From a checkpoint of a small image classifier.
Data: 72500 training examples, 10.9 epochs.
Rows from block 8 of a small image classifier, named by matrix and row number. Rows with one number belong to one channel. Each number is 128 + 24 x the weight over its row's rms, rounded and kept within 0 to 255. All counts start at 0. Numbers have three digits each. After the name is the row's rms in percent of the matrix's.
After each channel's rows are labels from the 100 images, of 14976, where the channel reaches its highest value: "peak on" is the class under the peak. Only what is clearly more common there than usual is listed. The data: rendered roads seen from a driver's seat, with toy cars, trees and houses. In brackets: how many of the 100.
# convs0: first 3x3 conv (model.blocks.8.convs.0.weight, 192x192x3x3, each kernel summed), inputs 0-95
# convs1: second 3x3 conv (model.blocks.8.convs.1.weight, 192x192x3x3, transposed, each kernel summed), outputs 0-95

convs0.3 093:135070108103091108077131163102094132084142145107086125134101079114098130106128143142097128114094134103111147091165087145135120095121124117105141149131124138131121097071099079157093127105160120104114122101109124075129116119111143122124130112132122102149108123134139086107138145090154134121
convs1.3 086:107128151125144104109129172095128103081119128128107106130117117155170081134088123141178095123139095126131121102130107146134134134084079152109155146135144128139128127089160102101125148134107104106123066145126126132143160120197149172178160120108146146111170132091131147148160161137077145152
peak on: verge (51)

convs0.145 088:093164101152131107162135115114123123165121123104174130168147131136178130137093120098122091089157126122104108130105122125108124154120160132120124117135130128087112142128147150116108124097164147094105146093097126096121132121134145123127110152169105122107085088172128115115099168154144115134
convs1.145 101:149116123204121070130131130123137112092139118165129115137156153132161080137133097144123165162098140128124116076109124126114135105094109111154092114122179164128126146123129160099152124131106147126118139082153125136105146129123164119090137161146092114125091167180112181119121102142189144146
peak on: road (83)

convs0.99 110:092121081113132135127088089146118091096062128124079112105099133083106153088100114116132112114136119099123136135113115102127090167135102098140106121109088106091134076122112152116117095101135118131150134104125107155079096139104136102104094086128126114120118087095117139102127069129085134124
convs1.99 104:108137127128114131132128143138111106099092078146133145105177096144124125098113106096158148132150141116127107121121130116101087151130117111115123130150084168133117126156111128142107121137205124150124152130163110158129159151118146091117131143068088151085108144161133177122111092126138108162
peak on: road (85)

convs0.81 092:135107138113102128130140116161099101098136123133137124104121127143138102078118151144106099138142120114095098109134117105107103110154154149130126146083144080103119097117155095117117144121127107119137106094148121154130087120112100114118110109091136160094134074101117103143110165067135158102
convs1.81 115:124130117128126130146178180135103136088082129134134162083157134104136101105119119158097158119168113109105130107133125126083149170108144141124120147127083137098115124102116098135145109143180139102079158135156161127116144127126120136128122121132127163190127136103165160132136129098156100138
peak on: verge (93)

convs0.27 085:144085143153090142127110145134145163095131136078160106098113098105108123132118099156087132066077138112123121123147133116115112097103096117127126140095110130124093087132119108111093121095113138158123129138131121134152109116039126128161135124140095075149119098172097115131105104107113161107
convs1.27 104:137131164139161119158081097159136155126141162126127129132091126111088135151092156135132154158101112118142125098125167149147194118125110152133116080117144120097121136121131152107152178127067106162184121130139128104106097143129116135134102138138125115096125155126131118116124082116107141100
peak on: road (86)

convs0.103 102:088132136162087173142154108182128119088142117104142159099135108119107116144132084074110135120134110117129136125084136081129108109105148115091103111123125128102114092144107196135117105082138117133162100097144151112135119148097119092109113101147121114111084068101120122132132101131123083127
convs1.103 096:112136111178153132171127124129115157126145174112131164109161098117116128101119123152102151137130115135094163152126219111149155116151144118120123072094104128112154193123123135123148130139108105134141159136184152137150128169109105139100119118166136129144100152122139129103131116172146141112
peak on: truck (83)

convs0.186 107:142119123136098101122126112135125106133103114157134140055112199117136125139093113117109123090097123115115108151100110145127134117119198180087114107122092123101119102122133142127129134100097114134160104148125148095105149151099102146129108117122114190134094094100143097099110135145134094086
convs1.186 111:149113131141144096144191156126147146117104134146098146100151186088090109131098115146103176144127103129120131117133153155124157119123165139125144101132122140103129198091134125133117145157106102123140132119154169120118138126140116147126133116144154165165121121116180114132106160135173157154
peak on: verge (75)

convs0.176 087:181127109100140089100108112125136155169154143095122133157110121133101161109190138124096105108100090123144152128138120142135148076077151134126120113113144110111155129109081147121091107098098118122148115122150139141120150156093096130110131117085108138129123113142112114087118142174110152109
convs1.176 100:115119164123163108115101099132166148166123151146115132139106114113086117171111175138146174171100153149149138132110149143162163109140117163124126092153135118077146151139136180106135167134086135169142117100134138129114076124157097124128092137136124097096105153131127139109109104112089143145
peak on: truck (27)

convs0.182 090:159132065111101123124127140139110154142050091100074113173126103102111099107147112097135112134144090124132137115122120108106102069120122165122150156118104096120101107109173115130083103085173132126125134115160104134119094126144124143128115124083151106134087082159146093117122102110118143115
convs1.182 100:127115125171141185158137143137138122120112152117144118099112082123143103108114102145129132172154126111146127115171149123131131125129106134112111112091133114142134125121097123114140097151104116143150148123171168114114163189121111119098129100124145109097138142149106126080119078142105113131
peak on: road (81)

convs0.6 094:135136115140121093156111161107132099138122121124107159099148149122134145139133117108152154126127108141148099124100132115112113126079117103098128142150152152099095147155131119134111120077128150118108157106092108128143166100108150140131131110132095164118060118121152138124142099095111091172
convs1.6 096:146097153200120109107131138095125153130130131123114162131143154101167098157077128133159128140151140141146118082082125111128136088120135132145112094113144137128126113155147143085122152126118122112133114067121137121116177121145181111141161135094072143155133143152122160126131154115142124198
peak on: verge (67)

convs0.168 092:161097140132136117101095136090150150148114125109117128194122107140109168130123174119116101097120120099159112127135090141143143099134114108101106132088155110130116121117146138126125127166128129138154146120071137090145106115087126155146111120111132078106140148123095110098132158191123145125
convs1.168 099:129113184119150142098108098140156135154120165133130145135099099094092120160112165129126147168096150149169148123111124143168148112153105166134132113145166116090149149137161143094136163132084117170143134098108125124119094120157111139102094141130116100090112170141110111108106128119108145116
peak on: truck (34)

convs0.187 177:155165154127146140159156126155145152152155154128177143118137116137147160151125127156150171166160123172140160127144194136150147123137130113138138145159142157137170160126117155127150157148124141173149143161160154165137137154128160141157132172167141149146152148147129152153153104148136144130
convs1.187 119:116141154099181112105141158132119142128118170149134118124142086087133107152098179147125164183143148129131136089107120100137173127136076113114114093138125104131138131116121134062125127149129129131110142113111123142137104107130142128135131164159082103115101216151136099092133112107086133169
peak on: truck (52)